A small sound classifier, trained from scratch: waveform 16khz input.
Rows from block 2 of a small sound classifier, named by matrix and row number. Rows with one number belong to one neuron. Each number is 128 + 32 x the weight over its row's rms, rounded and kept within 0 to 255. All counts start at 0. Numbers have three digits each. After the name is the row's rms in percent of the matrix's.
Before each neuron's rows are labels from the 100 clips, of 14976, where the neuron reaches its largest size: "loudest" is the band of the loudest frequency at the time of the peak; "responds to" is what is common among them. Only what is clearly more common there than usual is listed. The data: Morse code for random letters and digits, with fading, noise and interfering tones.
# gate: MLP gate (model.blocks.2.mlp.gate.weight, 512x192), inputs 0-47
# fc1: MLP up (model.blocks.2.mlp.fc1.weight, 512x192), inputs 0-47
# fc2: MLP down (model.blocks.2.mlp.fc2.weight, 192x512, transposed), outputs 0-47

loudest: 500 to 1000 Hz
responds to: clipping
gate.219 097:100089093168093158161166129144206094088179155176135143137103115159085105103143095142155147102152147167122124147069057111142079130066120117150141
fc1.219 086:141097119161158141119093124141121103071162158131127115162132146241063150143145150107178194156122167124120110125148068120135119141172165162117104
fc2.219 102:093125144098137196086122136099097113105167144088097111142119177147185092163099149107119113119169130176128092110117120127066120133108095103103097

loudest: 500 to 1000 Hz
responds to: clipping; reverberation
gate.359 099:181152111071089134104134099180127137065150153075057074119157125088150199100121095143138153135114139120094111120112166083123099105078150127141109
fc1.359 104:190102080134131174094061081135110128183161162121132120159134184129135109139156141115110096130140155141061127069113108128055120188125172154145133
fc2.359 107:105155114118126182095105114125093106125142160143137177140124159125088106165152102113107090092106115167144144083104114156081084131159133137087165

loudest: 250 to 500 Hz
responds to: speed: slow
gate.423 099:130141120158166124128100194106170124170110119147069129103090104122090104147151120181083151156099098111121150115138089168142125178119050113124117
fc1.423 102:074137136114168128101119108177106169083108160104154097128147123133092106136121086116113094137182103111112082063089169039141088059094161113146174
fc2.423 094:086113124107158116128117126114120118116098137148120121098110069114096117151165081155135152135163094130148156092066222122155116158156100175133159

loudest: 500 to 1000 Hz
responds to: clipping
gate.353 102:105045083195135157133141127136100182092148122071142125127140137112171120159162111110089088150153157103154154140061061134096108125144087123157136
fc1.353 096:122109102101121152145124117130118139072120068050141146123104105106138118135103074152098058162192091174165086098070110148119151101134105060130108
fc2.353 108:074107139031148125081128131073143162160155185135151156135161137198163146121131120119136113092098119166148122134177188145130092161067148130101137

loudest: 250 to 500 Hz
responds to: tone: low
gate.354 097:125134080167133077146086217110115101097150148141148119128134140117064145120140090136163135119137158104115076109092100097096121123133102141138102
fc1.354 094:099109186092100150107122097058074103084108133143075145149167142153076105149148191166157110094122150092162155128121091083039135175155153163091182
fc2.354 092:128160090091114137088165144106178075123169198130143173178128185156154098121123131089165114130139075108139123094170146145156052178126131098157158

loudest: 1000 to 2000 Hz
responds to: fading
gate.239 109:083076125083074122130164124101172136067187131124134142101121190161110120090149071126150114153153110068115101149144063129077114145113149177140098
fc1.239 107:107107136110133109156125176099141057111147109144160136143149142201077149127117077151124121170106142115098156188084067113101139147118161151159103
fc2.239 109:095090128070159133066105126116110159103131150129093122151099088117150073094095092163142081119118125218170148150137148104135122144105072116083124

loudest: 500 to 1000 Hz
responds to: clipping
gate.398 103:118096122134124110087071143137080167094140131165161085141091125170124146188093117135090118111158138142083125125105122101100177109095108163115108
fc1.398 098:118096135179108121189123165158122194086215152146144074110110200153151138122094128208125161182132127130151087146129141129154144128119099148109082
fc2.398 102:127081125129125139077103183090159127175108127141135133110099157169138082103175117108141137124108115169192109143104147120157105166100178140124099

loudest: 2000 to 4000 Hz
responds to: reverberation
gate.263 097:063131096156154073148101146173152103145133126082139118080144212099129105095116150096115123128114142109141105157129131153170142136157128094071132
fc1.263 107:137134138054132159098152127118115143088123137092098112173100094132109139130094124125119135168170129169123179148044150110074132125102148197160117
fc2.263 107:158117131121145107087130175152111111189181124121172145128145108181164144149155141161148172074098176127135103147068099121245153167100110109145132

loudest: 500 to 1000 Hz
responds to: clipping
gate.156 100:166120101118054086143061139130134152145119095076137172113183133099139141122097092144189071130127171195153169125079075106162133166171156151153145
fc1.156 106:052073025163100149119106134121103103149098118116142073139078122177114070131131207121179104108078150154156108075122125145166142161083165079141093
fc2.156 096:082136110149108148141141134128143176131202138141194167089130150140141148142112183096155112090096182152157155124129119102146129108098087117089096

loudest: 500 to 1000 Hz
responds to: clipping
gate.20 105:119118125101155168161126151105108143093169094173158118216115105097160135148153098105118093111153170150183094129130086115090084108142071114097160
fc1.20 092:116164158149125114083121125093150115137114175063108134087108137156118140090126130105127097115129112152136161079162107120156113152189191137157117
fc2.20 109:139148121120133076171121160226149202144154105125109133227163127121130102134139082148103158112077117122126151118139097138075156152132110148132116

loudest: 2000 to 4000 Hz
responds to: clipping
gate.123 098:136132112156154127125060130093115100147103154127132119140113103135119134114133136130152113126107049139030150139147046102141131080094113125135146
fc1.123 109:111117127144121143129139113193070157117135102078187106135095115130132183113138135093121077141218122138166112066101113173080083098115116136072161
fc2.123 095:158116108115146146149081151117153123129161157096133109124122128143104102148087136120104134158119112040152126105148187192102109126156090094120165

loudest: 1000 to 2000 Hz
responds to: speed: slow
gate.489 096:122151099087162177133098159155094078177120159128204115181176183083128150094139151119153098084134152115166134071120122109158139097153142090083195
fc1.489 105:159096083160132125148094084096099156093169124109115138135129104132080171139101126106099112175096112089114156111099160134124142166073128116206128
fc2.489 109:125083130157118122075176146104152164105165193096159085129156133147138125100140105093150094070141146168136107125193129149115161054109139166154120

loudest: 500 to 1000 Hz
responds to: clipping
gate.144 101:141196119114143119250106185156156094148111065092135085135103204121121198143128106123077124095151143107078077116169140155174144158201108076174159
fc1.144 102:147128065101141131109132056083126075144150169080091120108160082160089081118170094144121145112134064173076223087143118111137139168154132138177138
fc2.144 097:122163114146194080155110143105122107176178132179093142121173172129146090166069147109166177081160078128111103099122074093173120153169101174104124

loudest: 500 to 1000 Hz
responds to: clipping
gate.259 113:167077140169125176099128075122087079130137158208170109092124134105123170145118185131057102170074141095121139131122096144146153140090107101154140
fc1.259 099:121120110206072152078083081133104124163109120157138097144139117130144154096147176127144101185096142068155198111127159143079157091143137152146108
fc2.259 108:098147096094147097168150209066108161135100128143138144111140130176119106124164134103128129133151071153211081130146159188123099138098152148127131

loudest: 250 to 500 Hz
responds to: speed: slow
gate.208 096:130107137134132152130170175123127081146161141104175118110079199129146134117140084102147140095117064065115160210166105115140172059127125152130130
fc1.208 098:091101106182092133153068153120123114149129097140135088157134095146116103120111143139182095107061170102118164137107118120151176118155106138148162
fc2.208 098:137123170112155083115112104149123112139112102155149136144104073185148124177050139155184145158086148162234177109132170166184123145115193117149086

loudest: 250 to 500 Hz
responds to: reverberation; thin (high-pass)
gate.260 095:072123138172089131123121135127173102125097107113101117130120185152129155094175134137108104087135159079152133126161137162216125139118087154158127
fc1.260 090:168107191085120132119145106137103154146092160177121082163157179142124123129077152114101148134105092076142155114090141076142125136056094156131164
fc2.260 091:187168150132139096102129108077105145191100131107156106087151132090122143117090146156217101143143164112110156140165129136195140103109153150088151

loudest: 500 to 1000 Hz
responds to: clipping
gate.147 110:128152117117111120148131101115114136089173172150086108116158121098186170127119115187176093139116124117108127048096134107118141134114138059150146
fc1.147 100:102125104111138110160087135053079126121131227127178168087113128113178104145165180181169122152099169160137100084101115055072098134128133123110139
fc2.147 107:159155139149171121097159159113086123117120109102124155137136078139153067145131189055118138109165108098146094147098188186148136143135140135120108

loudest: 2000 to 4000 Hz
responds to: reverberation; clipping
gate.180 098:154154140204135071170134066150121118095091119127153194091092169081099092111081207159126128194139132147147130147135137151210169089165181134096116
fc1.180 097:151131162058090100138132192096161105111150106178162092170112131138152111157135125066123088083136150098078182115152123127069051142111121132171089
fc2.180 114:157087105138150118104164125135161102105131138114162083165114050171092116157168154137159169140083102199114095135097124072152180143142143149189146

loudest: 500 to 1000 Hz
responds to: speed: slow
gate.29 090:183121121171124119079186096101156096120123118072152154122167124096079075103116115157127141201121105190138188150123068114151133099103116149084156
fc1.29 109:146134218150113122102119188123124114117096084091107166135179135129165141130151104075149145134141179117148133168095154169101173148127181133156115
fc2.29 101:125128140118115110161128137132135127131131137058205198094146191121152116143104105113128108135146131141136100143124140186115112120060131107192108

loudest: 250 to 500 Hz
responds to: tone: low
gate.317 102:102117136156148101135175142111095146109162178118106136151103064137114121089139100107155106109133111098118125088142110127094097107137144083163191
fc1.317 112:134148108141082114084102097154083119094120096126112159090119122102130093129203174093119193090134173164160114084146127127100104159126060145056140
fc2.317 095:089097123112082098097128147112134069168196160146149184103174136198133057124141152107128091101143156159091111144122134109127132161107071168122139

loudest: 500 to 1000 Hz
responds to: clipping
gate.363 100:129207134128166118106115115122111135195107100089138083161113146040060114073063162100154108123179091190111162161124117090131164177132118174094175
fc1.363 092:163124157148095143187132092156112114173107157154137148131165126176107124138103114078107118165077100097111154129108155131115128149067148124104153
fc2.363 100:177150166103167108110168105111109114098122158079139102139124160131084133097095162122132101119135109212091143114170182126068082132107079178138142

loudest: 250 to 500 Hz
responds to: tone: low
gate.26 096:080125147117149133074151134077152198136098140158163129127075147148127145139121124131156194125138088137146150183181103176201145171110130161136068
fc1.26 101:112133097103130175125094115149201176067145129121123154116154160171149118113144122130164166150097090108086099155164108148145116129192150087097150
fc2.26 092:179094128152066119104145092190133173066115123089074114155176196096110159103113132106129134162085146142076088139140104111089131087157135110134130

loudest: 500 to 1000 Hz
responds to: clipping
gate.141 102:111081144170111164149114141183167164098141152124126141137114147094118126164072126175092057135204127183127116121113082134118098101064123156088174
fc1.141 100:148145150084108130093125126144126107122119183194140211078170126102124129105176031091162101134152143071143147161162145083086127154131144068168137
fc2.141 105:141085077160115112190176131166122141139175140118173152141128108120062134112105161148072105137194092166089130114178096115106120147177099164110160

loudest: 500 to 1000 Hz
responds to: clipping
gate.226 099:135139103095152084149161212148116161132102150113162096110095155086087148120152119083169130127134108167121087134173133153150103172151141153170094
fc1.226 100:133155117164135115056091154177147154085108165150144154166106114086135115109103130108114137110086143090119116111122113115188121143029137092152090
fc2.226 081:136170151101149123161136094094141149167147175126119073131142120062113116145187177116106058157172150104086097125175110145123153097088095150120057

loudest: 500 to 1000 Hz
responds to: clipping
gate.471 097:107143150094155157137158086206108170073092116138139106141115120123128097172104186146143126143202100204168105159104108139144126138139070120079117
fc1.471 115:117125067122135140129155148173138157078071136068120128140079136119137172143109192132182099091171164173146095150123111141173070066184062137116130
fc2.471 103:123090106172113089121126155154158081153145140121099170149119147138141100141158044124165125131117068072165064144110075141118104141130131153130151

loudest: 1000 to 2000 Hz
responds to: speed: slow; tone: high
gate.412 097:091077153157113083111235097158133196123115156156055164133181096157136132137169169134139121181130063087121161128164149081087175139123107142124152
fc1.412 106:110138136111132152100151166079180163111141097102153160157136057183148124153145186166086078076164142190132047113096130110107144119134171117157158
fc2.412 105:160139148156140146135111181153075124109103123129138124138130090072122094151136188141112132152138122093169111073081112166125098117155139145160114

loudest: 500 to 1000 Hz
responds to: clipping
gate.441 099:116108172170142067121118113185145071097076132092131143164114121150124153078112176171167086129128093140097114115121096178102143107142120158151166
fc1.441 102:131183129117139115114168134147147094133121092069123146134149145171159086112073107113142159099135183113166155127135137126173117125082114113141157
fc2.441 098:120102160134165070099067124132153116159092083090163124127146143216153180164148117158135103098116128118197115144095161138128130166064157126181161

loudest: 2000 to 4000 Hz
responds to: clipping
gate.356 100:127144155114127069115088148148162115086143086096100082127159188126166159099107109086176161121107116143192140124111111091151130121137149068168136
fc1.356 103:139165107158118120179065143078104118155088153153183054138160139106192157127122110155130138098083099148142173138178197124119100195109139140132139
fc2.356 098:161123104137190075114141174089141127092157195075157149204189160176110133078087197120127104076156093163143137150148142129154123125094117207098154

loudest: 2000 to 4000 Hz
responds to: reverberation; clipping
gate.264 100:120150094154136133187129119099120126131098151179177159111129136118087095089153138115114110139106101135152121054172122104176120067109115079089133
fc1.264 096:163115109129106120221108104098078118111095161107113151113106134172107186124140123102115098158138105079113092097098159110140168077136115077083112
fc2.264 107:146161163148078136174088109179114112094109105073088143110123153070137146073060095135120091163135120095100175174168161210087099071135140099098128

loudest: 500 to 1000 Hz
responds to: reverberation
gate.215 094:114106135149105181092083148156101172178096103081111108106154115099126129149098174157155146119117140136097165140112137158125116160127158128085108
fc1.215 107:151163143174139152156135068174131116173083124147113123187152161185117132097155134135161186126088148042139172109132182133159152178104179129166128
fc2.215 109:176177116124089088106152121170156067105149119047155149106100185092114146136116103116113146138122147132094098119127068142122145093129110104142155

loudest: 250 to 500 Hz
responds to: tone: low
gate.499 099:104101092122107111086135168178103151123060157185081092128148164116152156158182145135118137140155084048161128152132080130176100165106056105122151
fc1.499 098:094080148110141153146126149127147100105163135129149071119191126127112127163112073101159111135126124203153145137116171109167098141164162165138179
fc2.499 099:074108138087133136085101031138108169049162125107078098105090071092126092074088075185119095113152158137106140169152098056131140131180162089189100

loudest: 500 to 1000 Hz
responds to: clipping
gate.200 105:129126158148080102054169137167145179108126108126154163087139083113123120132123162153104102091137085095131077166135086095187123123203119067195134
fc1.200 093:121160129143177109125189102135152190141170103169133124175093124152140153139121119100114092085136072167184065166157179157117130160104129146111110
fc2.200 089:200095082143116114068130195153116120136155113100144134155098026232154096149167107147133039114090119088185107149133116103185128130133118129183148

loudest: 2000 to 4000 Hz
responds to: speed: slow
gate.218 095:101113146161072104115154178080172157165138092187119121086163098127120087097109197140138119117126107162129066127138121138178150099071088138082172
fc1.218 092:108092082175155101185105134165100147171211180101124133210117122138101101091156136085135079066112159160181053047101148156121136158122137129181145
fc2.218 095:127187122100148111134124133098133155107209170094154113120144160139101099091132146097156106054106184159158172172131131172130133129171214124101119

loudest: 2000 to 4000 Hz
responds to: reverberation; clipping
gate.271 100:128103102150147160125098067110096123178074171135149084137120145183173128159164160143153079192094084111134116176133094084161155170164167096129190
fc1.271 093:153050130138124090154167156177110114170108107101168148126082101102134142119083126161119167057166161103132121121164138144109134177173115155145178
fc2.271 097:122105151103153169129127156099112158123166174125115093195110106160101134093176162174129073088138119131150155202139184105152119163151092171127149